Rows from block 3 of a small class-conditioned image diffusion model, named by matrix and row number. Rows with one number within an expert belong to one neuron, the router's apart. Each number is 128 + 24 x the weight over its row's rms, rounded and kept within 0 to 255. All counts start at 0.
After each expert's rows are labels from the 100 images, of 14976 (inputs lightly noised), where the router gives the expert most weight on average: "strongest on" is what is common among them. Only what is clearly more common there than usual is listed. The data: rendered made-up planets.
# router: router (model.blocks.3.mlp.router.weight, 32x256, trained with AdamW), inputs 104-155
# up: expert up (model.blocks.3.mlp.up, 32x64x256), inputs 104-155
# down: expert down (model.blocks.3.mlp.down, 32x256x64, transposed), outputs 104-155

# expert 29
router.29 [156 158 175 113 140 131 143 162 128 132 135 150 130  83  75 129 119 114  86 121 137 116 160 172 121 106 124 169  94 131 130 105 143 115 118 136 127 129 132 195 159 132 137 127 126 160 107 151 121 135 105 122]
up.0 [133 141 140 140 127  82 130 159  86 147 104 174 126  74 159 148 159  99 140 146 143 138 119 130 110  96 164 125 182 142 137  94 124  88 138 120 140 134 140 107 150 119 138 107 143 172 158  85 130  63 101 153]
down.0 [126 123 147 100 159 127 132 152 115 122 178 106 170 140 131 164  63 132 117 141 210 137 130 146 118  87 132 135 181 127 153 127 164 114  96 162 133 115 123 137 139 104 122 110 114 168 108 102 136 126 149 153]
up.1 [107 131 128 142 115 107 141 118 127 143  98  99 160 183 130  83 112 111 124 143 114 147 105 107 116 149 132 124 109 114 198 150 171 111 114 150 149 152 155 113 145 118 174 176 134 133 120 122 100 104 122 115]
down.1 [168  94 125 105 163 119 109 163 117 133 159  96 120 149 137 100 148 132 120 104 152 107 118 170 145 122  95 140 126  98 121 111 145  99 101 103 129  97 140 118 147 168 130 159 145 164 158 126 119 133 123 165]
up.2 [140 120 117 111 113 153 135 109 123 110  83 124 155 126 146 118 152  97 129 126 156  93 112 128 145 106 114 126 118  99 110 121  50 147 166 123  72 142 121 111 146 137 139 116 141 146 155 138 143 122 105 104]
down.2 [ 93 144 111 107 121 133 145 148 144 131 161 107  77 108 112 121  98 126 117 115 121 130 133 115 122  85 156 120 123  80 132 123 198 122 134 121 206 126 118 147 139 126 123 141 125 126 134 116 156 114 123 144]
up.3 [116 119 131 123 140 126 147 142 138 122 105 168 106 125 121  91 102 120 168 146  96  33 148 109 130 156 114 124 132 133 137 131 158 124 115 130 207 110 127 117 121 141 161 148 103 148 146 133 107 130 132  73]
down.3 [168 113 139 132 111 156 102 117 143 107 132 127 140 164 137  76 119 101 122 137 136 124 160 117 136 151 126 126 128 128 133 117  43 119 130 151 163 125 140 132 143 138 112 121 136 141 123 126 125 155 141 141]
up.4 [136 155 142 103 167 119 126 156 135 121 123 134 106  64 144 116 120 127 115 104 115 111 112 149 132 107 133 150 124 158 125 156 164  66 144 135 155 157  98  91 147 107 140 114 140 109 183 124 126 146 152 117]
down.4 [180 115 110 116  99 133 141  67 160  92 148 141 134 104  95 124 167 155 115 131 131 101 128 114 113 139 156 123 109  89 127  80 143 116  96 103 133 120 101 110 150 122 152 155 146  71 174 111 138 126 108 138]
up.5 [149 120 132 131 120 145 142 118 146 120 102 160 121 143  32 121 132 119 123 144 144 137 139 145 130 124 136 116 119 116  87 122 124  89 100 122 125 129  88 138 126 145  89 149 132 118  92 154 135 133 118 125]
down.5 [ 93 157 119 115 114 131 148 115 131 105 128 153 121 120 141 134 111 106 143 147 154 124 106 139 110 125 142 116 145 147 108 158 100 108 175  90 132 151 159 107 128 130 128 124 155 149 147 122 117 130 145  76]
up.6 [157 140 149 125 148 114 135 168 141 134 145 142 120 143 125 127 132  97 120 136 114 125 144 134 182 142 105 110 146 151 115 130 117 142 149 145 122 116 175  85 120 125 119 154 142 125  69 128 150 170 101 135]
down.6 [126 120 155 139 141 112 148 175 159 117 113 135 146  96 113 150 143 120 133 173 117 111 141  84 135  82 212 117 134 113 106 150 141 142 110  92 148 136 162 143 136 106 120  98 138 144 153 109 142 119 130 118]
strongest on: ocean world; rings; full

# expert 19
router.19 [138 123 152 148 125 126 158 115 130  92 113 126 105 139 138 121 114  96 109 183 130 112 118 121 121  97 128 136 124 137 121 132 244 134  91  78 138 133 148 153 148 127 104 117 166 134 125 132 123 152 126 148]
up.0 [118 120 127 136 124 170 149  96 134 122 106 148 158  97 107 132 121 185 127 208 147 153 135 117 160  86 118 123 140 112 125 141 141 167 117 125 118 163 115 167 134 141 111 122 127 124 159 115 147 136 117 150]
down.0 [105 122 143 108 113 130 136 126 141 116 118 120 128 104 204 134 109 222 121 178 114  74 119 146 100 121 151 119 133 185 112 125 184 165 126 170 175 128  97 138 124 127 123 116 148 145 172 142 132 122 124 129]
up.1 [133 129 118 139 151 152 140 139 164 128 133 149 107 114 223 101  89 169 133 131 127 140 115 111 134 137 130 117 133 148 132 119 150 111  93 100 182 136 162 103 145 140  99 126 147 128 114 134 104 107 133 110]
down.1 [115 109 174 143 150  89 123 146 122 137 142 148 113  62 121  75 133 140 128 136 112 117 138 121 135 157  92 120 105 164 134 134 186 135 195 104 236 114 121 133 114 128 126 119 138 144 120 137 164 125 121 106]
up.2 [124 151 138 129 116 120 135 145 135 126 117  95 137 103 131 150 134  66 140 124 127 111 152 137 120  88 116 125 172  97 148 121 153 150 134 124  66 115 127  89 125 112 135 114 123  91 127 118 115 147 132 108]
down.2 [122 176 135 104 147 130 119 157 119 107 141 176 100 143 144  53 111 119 130 144 120 146 110 113 137 144 135 135 134  85 133 126 115 142 117 133  71 145 126 128 126 160 147 129 150 159 144  89 123 142 137 141]
up.3 [148 103 148 133 111 105 139 136 115 120  80 100 107 108 102 154 157 120 138 105 133 105 109 146 138 112 146 145 119 194 158 134 106 127 152 121 122 137 116 114 142 169 129 131 142 128 126 140 118 121 125 122]
down.3 [120 148 146 132 134 129 105 116 132 127 151  75 114 207 109 127 113 125 127 131 144 169 103 129 145 108 141 104 155 166 112 129 115 102 137 149 152 103 137  93 131  83 116 124 124 154 122 132 116 106 119 103]
up.4 [121 133 156 115 118 146 128 130 147 134 163 130 126 124 135 136 162 164 128 171 167 209 150 129 117  91 114 132 154  92 110 116 166 169 164 134 110 128 135  86 164  93 109 128 133 109 171 116 144 127 125 111]
down.4 [ 96 161 127 105 124 155 139 121 140 114 111 123 151 112 109 164  94 106 132 133 155 144 117 102 123 132 143 136 141 111 151 127 137 141 172 157 201 156 100 135 119 127 141 135 124 138 137 130 116 120 158 187]
up.5 [128 106 116 136 133 110 131 119 127  83 130 152 142 134 137 118 112 104 117  89 130  61 144 102 134 123 144 135 104 110  95 145  87 128 112  76  93 128 135  91 106 120 119 131 169 132 153 127 111 120 101 101]
down.5 [ 67 137 143 120 136  82 155 161  90 135 106 127 148 119 127 176 124 115 126  99 131  87 158 103 111 139 186 138 144 130 145 151 203 118 144 124 213  90 122 133 137 105 102 125 118 125 143 122 176 124  88 105]
up.6 [123 145  96 122 154 170 160 150 125 135 143  88 130  96 158 134 158 125 121 117 166 154  88 153  90 102 132 126 172 147 144 117 121 112  72 114 167 137 151  96 118 140 122 145 131 131  72  96 123  91 122 120]
down.6 [150 124 126 119 135 111 167 133 153 123 176 140 134 130 172 128 115 165 134 182 109  91 118 169 108 135 140 103 100 112 126 120 132 122 163 108 149 163 126 112 116 210  92 120 127 100 152 128 140 131 144 137]
strongest on: glowing rim; lava world; desert world

# expert 13
router.13 [166 144 106 132 162 120 159 144 138  92 103 151 104 143 147 106  92 102 121  98 136  75 103 102  99 122  93 123 106 153  95 127 210 149 104 109  99 108 128 141  82 106 116 166 141 128 146 129 116 120 145  86]
up.0 [135 136 130 117 116 116 139 143 137 167 117 105 144 119  97 124 131 118 135  64 133  94 132 127 129  97 136 151 130  73 125 118 126 134 128 128  20 157 124  57 152 141 142 145 103  90 192 154 118 147 104 120]
down.0 [135 113 124 129 127 124 127 121 113 137 115 167 124 122 155 108  94 160 126 146  97 142 123 119 110 118 124 115  89 106 127 125  81 141  95  77 106  86 105 152 135 131 118 130 109  97 170 126 123 137 130 107]
up.1 [180 137 125 116 125 132  91 113 120 143 116 125  64 130 177 125 113 162 102  93 136 131 122 128 129 105 105 140 134 158 111 142  90 100 154 134  74 127 144 194 135 109 126 127 108 119 107 136 114 156 138 127]
down.1 [103 115 122 120 154 167 137 134 141 121 167 149 162 175 106 106  95 159 129  75 130 104 103 137 168  89 164 122 152 158 144 123 153 148 117  81 130 163 152 124 139 105 116 150 114  96 155 148  94 119 122 178]
up.2 [127  95 174 131 144 175 183 129 101 126 113 102 132 124 158 171 124 125 121 100 135 128 135 149 122 146 132 158 140 155 148  99 119  99 150 130 150 106  74 118 103 173 114 166 119 115 142 127 135 113 152 142]
down.2 [154 143 148  87 136 107 158 156 121 100 136 213 131 154 133  92  91 133 125 124 126 151 118 109 123 123 116  97 122 145 158 156 111 135 112 109 140 134 127 107 129 109 132 109 139 137 118 126 145 108 153 124]
up.3 [ 86 110 105 100 109 127 145 121 131 105 142 120 109 123 151 133 127 134 185 160 114  68 131  98 115  77 107 107 121 132 125 126  57  88 161 136 169 152 126 172 124 150 129 109 129 131 158 129 137  86 141 114]
down.3 [147 143 105 121 129 138 114 105 107 140 109 120 112 102 122 152 101  87 114 118 145  75 139 164 161 122 131 140 115 157 118 138 126 144  93  88  95 118 140 137 147 128 121 113  92 124 137 138 141 125 132 169]
up.4 [131  96 139 117 103 161 177 133 114 165 131 125 148 118 110 130 132 129 156  49 143  96 119 135 139 130 130 130 137 151 172 124  87 120 123 173 117 175 115 124 148 136 101 102 134 176 139 123 137 112 136 121]
down.4 [175 119 126 150 118 100 131 149 141 119 140 115 111 113 127 102  93 174 126 151 143 133 143  95 109 117 134 116 148 100 126 127 175 143 148 105  89 110 126 126 131 113 135 100 151 119 177 115 133 127 135 119]
up.5 [212 121 161  99  98 160 151 149 107 104  79 119 157 125  86 132 144 141 126 119 137 160 162 118  92 142 150 146 141 124 139 105 111 118 117 135 188 157 107 115 119 136 106 138 116  81 184 118 152  86 123 135]
down.5 [109 101 122 105 144 138 126 172 111 108 149 107 117  97 181 163 131 119 133 138 132 165 105 137 136 123 143 124 125 128 133 111 112 120 152 118  91 130 132 102 121 160 148 128 138 115 167 154 120 132 114  97]
up.6 [104 125 138 120 137 159 119 130 101 120 122 140 162 146 100 132 115 142 125 217 138 161 113 112 110 165 124 123 115  60 137 130 103  70  98 127 101 163 151 133 118 126 159 142 110 167  64 111 129 142 123 114]
down.6 [203 119 121 136 142 150 127 154 155 133 138 128 130 127  94 137 129 119 127 152  92 120 137 142 132  81 149 131 119  77 117 123 144 102 125 106 114 158 173  58 115 164 124 140 127 138 129 124 138 146 132 105]
strongest on: moons: two

# expert 2
router.2 [132 154 108 156 143 127 124 130 133  92 102 125  60 124 147 135  76 124 105 176 140 115 108 161 136 145 136 132 145 144 153  94 165 137 111 105 107 116 104  84 123 120 149 117 161 138 157 138 130 166 164 159]
up.0 [104 159 134 130 135 116 115 128 122 166 132 118  98 116 156 139 138 129 126 111 140 173 145 113  92 143 117 128 131 158 163 131 113  74 156 153 194 134 126 109 117 116 131 124 111 115 149 118 143 142 149 164]
down.0 [223 132 125 150 150 136 132  93 108  97 120 139 130  76 143 129 138  93 132 129 142 151 135 128 114 126 121 121 113 173 141 132 128 143 116 110  78 114 108  98 120 136 131 145 124 122 178 121 135 114 138 110]
up.1 [202 128 135 141 125  99 117 145 117 134 135 146 122  80 117 110 154 104 103 151 145 160 123 124 128 119 128 123 109 142 121 148  85  93 125 125 114  73 139 126 146 125 124 111  90 117 155 131 125 121 141 144]
down.1 [157 124 106 135 106  89 163 122 134 116 143 125 129 147  72 113 135 107 117 157 132 151 114 158 120 127 125 114 156  88 145 138 119 141 121 115  37 117 144 126 138 128 133 134 138 108 121 131 136 131 102 111]
up.2 [105 153 107 119 128 161 132  79 110 136 102 130 131 105 115 137 154 126 141 154 125 125 150 131 137  81 131 121 151 107 110 162 119  95  88 135 110 145 118 140 121 130 131 115 102  85 152 129 152 152 107 107]
down.2 [131 145 118 113 133 134  98 173 124 150 109 135 126 148 112 190 149 159 116 116 140 103  95 165 129 111 160 122  95  56 136 122 184 120 118 135 106 123 123 133 117 140 139 131 103  87 155 109  71 133 161 142]
up.3 [110  94 136 117 117 144 125 153 139 103 136 148 114 124 144 137 125 121 135  99 129 131 137 111 136 139 152 118 165 120 112 142  76 106 147 111 113 136 128 146 103 137  71 143 129 139 118 119 143 121 132 112]
down.3 [205 117 168 101  96 116 119 113 142 123  75  91 132  90  73 150  85 158 126 122 129 110 120 158 169 133 139 123 145 149 127 113 141 112 131 137 124 140 143 134 117 125 128 119 131 107 142 119 146 150 152 114]
up.4 [146 145 120 118 106 101  86 127 127 133 123 103  84 175 152 163 165 130 127 119 129 120 140 129 109 149 147 134 147 143 133 110  82 136 120 128 144 118 118 127 121 127 121 103 120  99 180 116 116 126 104 132]
down.4 [130 110  92 106 123 110 153 132 110 124 165  92 114 178 143 147  81  82 131 109 101 136 117 143 139 142 114 116 124 120 120 136 107  88 180 155 109 116 134 173 112 130 129 120 119  88 119 122 131 136 124 152]
up.5 [147 103 140 136  91 132 144 141 126 122 135 129 142 120 193 122 129 181 123 113 111 122 122 148 136  54 109 155 148 115 122 117 153 121 197 125 156 125  97 138 100 141 111 148 141  90 177 160 115 133 123  59]
down.5 [154 161 125 106 107 120 141 104 136 155 162 164 132  94  72 151 115 163 129 114 140  80 162 108 162 122 127 138 119 134 140 123 145 139 122 111 130 134 137 130 149 106 134 116 139 123 146 114 102 120 139 132]
up.6 [119  88 132 146 140 133 131 117 119 118  97 140 110  98 146 146 116 124 122  65 124  89 128 110 139 114 132 124 143 148 186 122 147 100 100 140 103 131 149 140 115  84 140 109 123 175 123 124 117 152 132 128]
down.6 [145 163 114 134 114 105 119  97 139 126 152 176 107 101 111  81 118 141 132 139 131 108 148 102  97 105 113 107 112 106  92 125 146 120 109 117  88 146 137 119 141 167 119 117 148 103 135 116 134 123 153 142]
strongest on: lava world

# expert 4
router.4 [113 159 167 134 155 121 118 129 128 111  90 101  81 131 130 126 128  91 114 140  78 145 165 118 129 137 129 142 140 166 123 139 129 122 127 106 121 120 116  80  94 150 133 126 131  97 107 131 120 112 174 109]
up.0 [140 119 148 137 100 134  74 129 114 125 157 116 106  96 114 155 148 127 137 149 121 121 134 111  98 126  92 145 166 107 141  99 127 100 102 109 191 134 106 141 146 137 143 134 125 114 134 115 112 117 110 101]
down.0 [143 155 136 116 138 151 118 151 147 137 113 110 133 168 192 125  92 136 139 123 102 105 115 125 109 141 167 146 108 148 105 143  81  96 198 133  58 110 121 124 132 147  91 147 124  97 164 117 136 125 127 144]
up.1 [161 111 113 132 115 108 133 159 102 119 165 108 189 134 135 157 168 176 148  71 144 130 136 129 113 139 155 119 146 143  96 106 145 137 151 163 140 126 132 173 148 152 110  69 156 108 109 137 134 132 118 113]
down.1 [106 107  81  84 131 127 211 121 129 116 148 184 136 119 138 104 143 135 118 134 145 114 127 139 120 137 110 133 122 158 132  94 129 140 147 121 140 108 157 134 140 116 126 130 104 152 157 100  96 128 124 139]
up.2 [176 104 149 135  99 119 128 130 122 129 144 138 134 107 126 120 152 110 111 143 130  77 129  93 110 114 123 163 119 116 141 142 143  83  45 104 134 151 133 102 149 146 153 147 122 120 104 127 106  58 118 112]
down.2 [113 119 198 135 117  82 171  92 121 134 182 137 139 122  87 130 117  92 133 109 128 116 141 168 122 141 123 132 154 149 130 103 149 164 129 111 108 102  89 130 118 173  91 143 100  74 119 124 135 127 142 145]
up.3 [129  97 118 161 125 179 146 113 117 137 104 120 102 110 106 137 110 145 127 152  99 117 152 137 121 101 107 131  99 144 180 154 111 144 142 119 145 104 127 131 132 123 157 134  90 131 144 148 152 123 136 149]
down.3 [ 98 128 126 121  97 129 113  98 102 133 115 124 130 152 138  91 128 145 132 129 219 150 113 140  49 133 144 118  92 117 111 138 154 141 154 162 129 120 160 152 142 172 116 106 108 123 144 118 123 126 129 120]
up.4 [152 124 134 133 120 110  95 117 119 150  79 135  99 160 150 146 140 150 114 110 116 193 118 123 160  90 143 121 127 186 140 115 166 104 126 144 177 108 126  93 115 154 128 154 130 118 126 114 122  86 137 150]
down.4 [141 134 137 112 130 148 105 144 143 135 137 107 130 120 153 104 114 128 144 161 153 209 129 104 129 135 134 121 126 144 121 118 114 134  99 126 123 142 120 155 122 111 115 139 129 127  80 132 118 153 121 134]
up.5 [164 128 163 126 147 191 151 117 125 123 133 149 141 145 119 101 124 187 149 149 143 124 141 136 115 133 117 129 146 129 112 102 110  55 161 131 153 134 164  80 186 136 114 140 113 114 127 150 133 213 114 120]
down.5 [ 80  88 128 130  97 113 113 164 127 109  89 150  99  87 126 129 146 168 135 137  87 125 135 123 132 108  66 106 110 143 150 167 136 134 119  96 140 120 123 132 126 115 162 124 144 131 197 123 130 105  99 114]
up.6 [ 97 140 163 115 115 109 125 131  97 138 141 165 116 120 112 127 155 130 128 143 111 158 129 111 129  77 113 135 127 180 136 133 139 167 126  98 118 107 126  60 124  84 125 154 101 128  98 108 100  94 124 132]
down.6 [147 122 130 141 130 120 141 108 122  99 121 152 137  52 139 100 150 146 133 114 133  83 128  96 150 108 102 129 108 130 114 118 134 122  59 163 129 118 123 149 136 107 138 121 135 145 101 111 128 142 132 179]
strongest on: crescent

# expert 10
router.10 [140 119 121 124 152 173 175 101 167 116  78 111 125 135 144 112 106 105 151 136 117  98 124 130 132 147 119 121 146  81 131 128  61 152 135 139 118 155 147 153 140 170 101 106 141 116 130 154 101 171 145 139]
up.0 [123 124 151 128 124 164 141 105 138 118  90 147 139 135 124 146 124 112 121 119 128 124 115 128 110  98 116 123 110  72 116 131  99 162 133 127 149 122 103 134 126 132 120 109 112 130 144 119 143 152 123 136]
down.0 [104 126 169 117 131 130 100 132 149 131 114  96 134  84 157 136 175 164 128 128 137 139 115 110 118  86  84 130 139 149 120 140 109 125 108 116 196 148 148 128 138 151 121 123 137 133  77 110 134 112 132 144]
up.1 [127 145 125  93 141 146 115 130 147  91  78 104 170 132  76 153 106 117 145 169 123 101 147 108 127 158 161 100 113 159 104 137 150 112 163 141 193 148  88 183 119 135 107 122 132 120 163 162 141 133 137 151]
down.1 [ 91 108 150 125 138 149 109 121 104 141 132 114 111  98 131 120 160 115 122 133 112 125 124 128 161 143  92 121 120 147 121 133  23 126 112 130 176 142 133 134 142 149 140 113 154  98 136 151 115 127 127 112]
up.2 [138 149 111 113 132 112 116 131 145 132 104 104 137 158 160 137 105 143 154  84 128 131 164 128 138 134 171 130 138 105 152 161  87 155 102 125 110 144 104 142  96 132 160 115 142 119 180 169 153 148 120 117]
down.2 [132 150 128 143 146 126 146 116 117 125 135 149 123 108  95 146 118 102 116 196 129 116 141 169 129 124 165 128 123 169 136 136 136 100 155 152  67 112 148 144 152  93 123 126 106 114  65 103 123 121 126 104]
up.3 [146 127 125 151 144 133 120 107 129 166 122 130 100 113  77 131 132 146 116 146 131 139 109 149 144 126 140 141 122 218  92 160 199  99 129 176 131 110 146  95 121 138 128 103 122 120 100 123 147  95 100 132]
down.3 [106 146 140 100 145 150 124 123 108 141 101 141 121 149 139 123  95 183 121  94 130 166 149 129 123 157 117 117 103 157 123 108 132 102 120 128 158 134 138 106 139 152 140 133 147 110 133  79  90 132 140 140]
up.4 [ 88  98 118 114 103 115 142 102 119 136 140 101 149 116 159 125 127 159 145 163 120  99 103 126 145  88 121 118 120 124 148 133 161 146 140 144  65 126 124  73 132 115 134 125 112 161 109 108 125 123 143 156]
down.4 [166 146 133 142 127 154 128 105 136 126 139 110 124 157 142 145  85 130 132 127 132 120 126 102 112 101 144 119 113  92 132 136 137  96  88 118  95 170 124  78 118  97 140 117 135 124 124 121 127 118 135 132]
up.5 [124 115 135 121 113 147 144 150 117 115 116 116 115 130 136 144 134 133 131 187 113 137 145 144 134 174 129 147 149 125 126 142 122  98 161 138 150 123 125 142 142 139 122 115 133 128 130 158 146 170 113 171]
down.5 [120 100 135 123 116 104 136 157 130 129 125 155 155  71 115 143 102 128 131  97 124 170 135 122 153  97 115 125  90 149 126 130  85 124 140 162 121  97 138 176 141  89 126 136 129 125 174 103 133 126 110 163]
up.6 [165 105 127 116  87 131 122 122 126 125 115 120 135 120  99 134 168 129 146 143 141 159 136 117  86 126 118 146 145 127 141 134 230 118 150 114  62 150 111 124 140 170 114 102 133 127 174 132 133 122 115 153]
down.6 [ 59 113 130 124 176  97 135 171 108 116 160 169 124 130 128 126 159 166 135  94 127 155 117 125 123  75 144 116 135 139 113 142 123 119 133  54 103 149 139 103 107 120 119 105 131 125 179 127 132 123 129 111]
strongest on: moons: three; glowing rim; rings

# expert 15
router.15 [113 136 138 119 123 144 112 142 119 135 123 156  90 123 139 122 162 188 121 191 118 153 118 158 117 141  99 123 121 126 105 144  85  74 139 134 162 141 134  92 118 124 120 139 141 118 165 119 129 120 124 133]
up.0 [123 121 123 143 121 132 123 127 115 127 160 164  85 118 115  99 141 151 127 161 138 137 139 140 146 105 118 151 126 170 119 120 100  54 138 118 212 126 123 110 116 148 140 138 112 115 125 134 115 132 136 112]
down.0 [ 77 141 144 146 118 119 118 116 105 122 126 118 126 108 160 139 160 136 130 148 127 151 116 109 137 131 121 129 123 143 141 133 121 144  57 213 104 124 137  91 117  84 129 127 128 155 149 138 116 130 114  84]
up.1 [177 111 157 146 107 127 107 130 114 127 152 127 101 130  99 136 141 104 113 169 131 105 154 126 131  81 139 116 162 108  97 135 144 111 112 123 136 112 129 154 111 128  99  69 143 116 152 189 120 142  94 106]
down.1 [151 135 135 124 106 108 118  88 100  99 152 127 138 196 158 160 129 172 121 171 146 129 127 141 142 175 161 116 132  99 129 138 123 133 177 102 200  99 138 143 129 147 125 143 102 130 125 149 140 123 123  94]
up.2 [ 87 122 108 141 138 154 133  96 160 138  89 144 150 113 141 135 164 196 129 117 120 120 114 134 122 116 102 145 117 155 144 174 194 156 151 153  97 134 122 127  76 146 108 170 119 109 158 115 160 102 127 154]
down.2 [149 132 140 124 120 158 130  90 131 146 115 125  82 163 103  53 123 188 131 114 125 118 126 119 107  87 115 142 134 173 129  97  79 107  89 132 124 173 108  89 114 107 129 136 134 128 151 135 129 141 117 182]
up.3 [116 146 120 105 172 135 132 161 149 150 154 120 109 120  87 149 127 112 125 104 144 113 140 113 127 118 124 117 138 111 129  92 176 122 152 173  96 127 111 104 147 100 127  93 148 141 137 147 123 142 138 118]
down.3 [131 129 121 102 130 119 142 165 104 133 116 111 131 143 120 109 153  87 138 108 133 150 131 119 128 139  89 134 131 131 118 143 124 112  94 156 139 178 119  91 123 154 137 120 130 153  53 151 132 126 117 167]
up.4 [112 103 105 132  85 118 146 119 109  95 137 154 143 126 105 153 153 141 143 134 137 117 135 134 125 111 129 164 118 124 140 134 119 112 127 130 132 125 112 130 144 138 144 130 155 140  83 147 139 162 118  97]
down.4 [139 113 102 113  91 105 142 144 132 125 158 131 132 144 139 111 125 125 124 122  77 147 112 124 139 133 139 109 158 149 138  80 113 127 126 125 155 126 139 123 124 157 147 126 117 166 160 119 120 143 140 136]
up.5 [ 73 127 122 122 123 123 130 132 100 132 175 140 155 115 149 159 134 114 122 160 142  87 150 117 140  91 121 122 128  27 118 131 102  83 132 106  32 140 132  93 155 119 140 116 122 146 118  78 123 116 131 140]
down.5 [145 115 149 118 106 152 119 122  97 123 124 106 120 127 146 119 102 136 132 153 123 111 140 103 158  87 112 122 119  97 137 116  93 112 165  85  58 149 146  98 122 118 134 142 138 129  64 134 129 141 150  85]
up.6 [158 134 153 114 119 120 136 146 110 118 182 120 142 178 111 125 104 135 165 115 135 102 153 138 122 129  94 139 115 172 153 129 156  90 130  98 117 124 129 129 102 100 145 138 163 123 139 160 117 113 124 142]
down.6 [147  82 173 191 111 108 123 122 147 121  96 124 120  99 150 136 110 161 123 114 160 164 133 164 172 107 142 106 142 162 147 139 131 117 156  97  96 151 166 163 143 134 157 111 103  75 113 109 118 137 140 118]
strongest on: moons: three

# expert 17
router.17 [160 101 131 148  89 122  99  90 145 101 114 141 129 132 125 122 131 106 111 134 133  56  99 119 129 108 135 141 118 133 151 150 183 179  98 105 176 135 163 135 153 137 138  91 149 106 118 131  97 103 128 126]
up.0 [136 128 141 116 131 115 132 141 145 148 125 136 112 122  52 129 115 162 123 149 123 135 122 140 119  92 129 135 131  52 135 121  68 117 163 108   0 160 136 114 150 138 120 131 123 112 161 118 120 107 145  94]
down.0 [ 88 132 111 154 145 110 129 124 177 100 151 130  99  81 123 150 170 170 137 157 111 146 137 162  95  99 157 128 110 118 139 135 141 144 134 108 124  91 119 170 123  92 112 116 171 150 153 111 117 118 140 153]
up.1 [120 153 111 123 143 135 142 123 148 104 116 130 152 142  90 111 124 158 161 103 144 117 145 116 121 149 124 133 134 111 128 139  89 169 178 160   0 147 118 145 117 126 152 145 118 113  73 130 130 124 136 136]
down.1 [102 130 148 130 108 125 130 134 109  99 161  97  85  88 103 149 135 123 136 150 136  93 141 123 151 225 152 121 130 105 132 124 114 109 150 160 143  99 135 117 119 124 117 122 129 133 162 126 124 145 140 106]
up.2 [ 98 142 115 118 125 165 141 138 142 124 109 117  76 158 214 147 111 149 131 156 114 166 142 141 149 178 132 124 156 148 106 142  43 122 146 142 107 121 133 129 151 129 107 119 160 111 136 139 149 150 127 115]
down.2 [112 150 124 145 156 125 128  96  95 109 173 158 118 191 137 158 134 119 138 123 141 133 154 143 125 123  78 125  93 139 160 136 145 117 180 112 125  96 104 151 124  98 131 124 112 158  86 133 139 116 130  62]
up.3 [111 135 114 130 146  88 136 133 108 130 132 117 156 127 116 102 139 155 155 139 108 140 103 143 125 115 133 113 107 181 128 139 118 130 111 123 160 129  92 119 117 104 104 125 121 124 119 121 129 130 148 149]
down.3 [121 177  98 125  65 132 132  90 109 111 117 103 138 110 137 122 174  96 129 160 148 110 120 116 134 152  77 144 118 124 130 149 165 116 122 126  98 147 148 118 127 153 104 119 179 107  96 141 131 122 130 160]
up.4 [126 140 133 119 117 142 115 128 110 152  89 155 115 119 112 141 132 160 118 122 145 151 129 143 152 186 122 110 119 194  96 137  74  88 129 112 170 120 121 101 153 143 112 121 122 149  92 108 148 160  93 152]
down.4 [201 158 125 151 121 123 139 125 151 168  97 108 111 113  84 144 110  63 116 101 105 130 140 108 104 154 151 137 114 116 118 105 145 130 106 131 192 149 135 156 117 136 118 138 112 124  54 141 155 119 111 133]
up.5 [117 123 137 145  84  72 130 125 127  75 137 127 149 116 131 155 110 171 153 157 157 110  95 147 158  99  79 119 140 178  92 138 102 124 109 113  90 104 143  84 120 120 106 159 147 159  79 108 148 146  77 161]
down.5 [138 183 116 141 120 150 116 118 139 136 103 108 139 112  88 119 165 137 118 154 121 142 123 114 103 167 122 108  94 128 121 103 176 113 157 178 134 118 114 128 131  98 128 119 108  95 103  69  97 134 148 131]
up.6 [ 88 108 117 159 119 122 144  96 117 134 140 134 139 124 168 120 124  94 141 178 142 141 101 135  99 127 111 131 152 103 123 162  23 225 148 142 188 135 127 135 136 147 132  94 143 170 124 127 116 125 117 162]
down.6 [101 125 112 138 138 125 133 116 133 132 115 124 130 168 180 147 102  83 124 125 122 154 108 128 134 114 109 138 117 125 124 134 138 125 180 140 165  99 135 142 146 121 124 137 112 110 116 168 124 106 120 125]
strongest on: rings; moons: three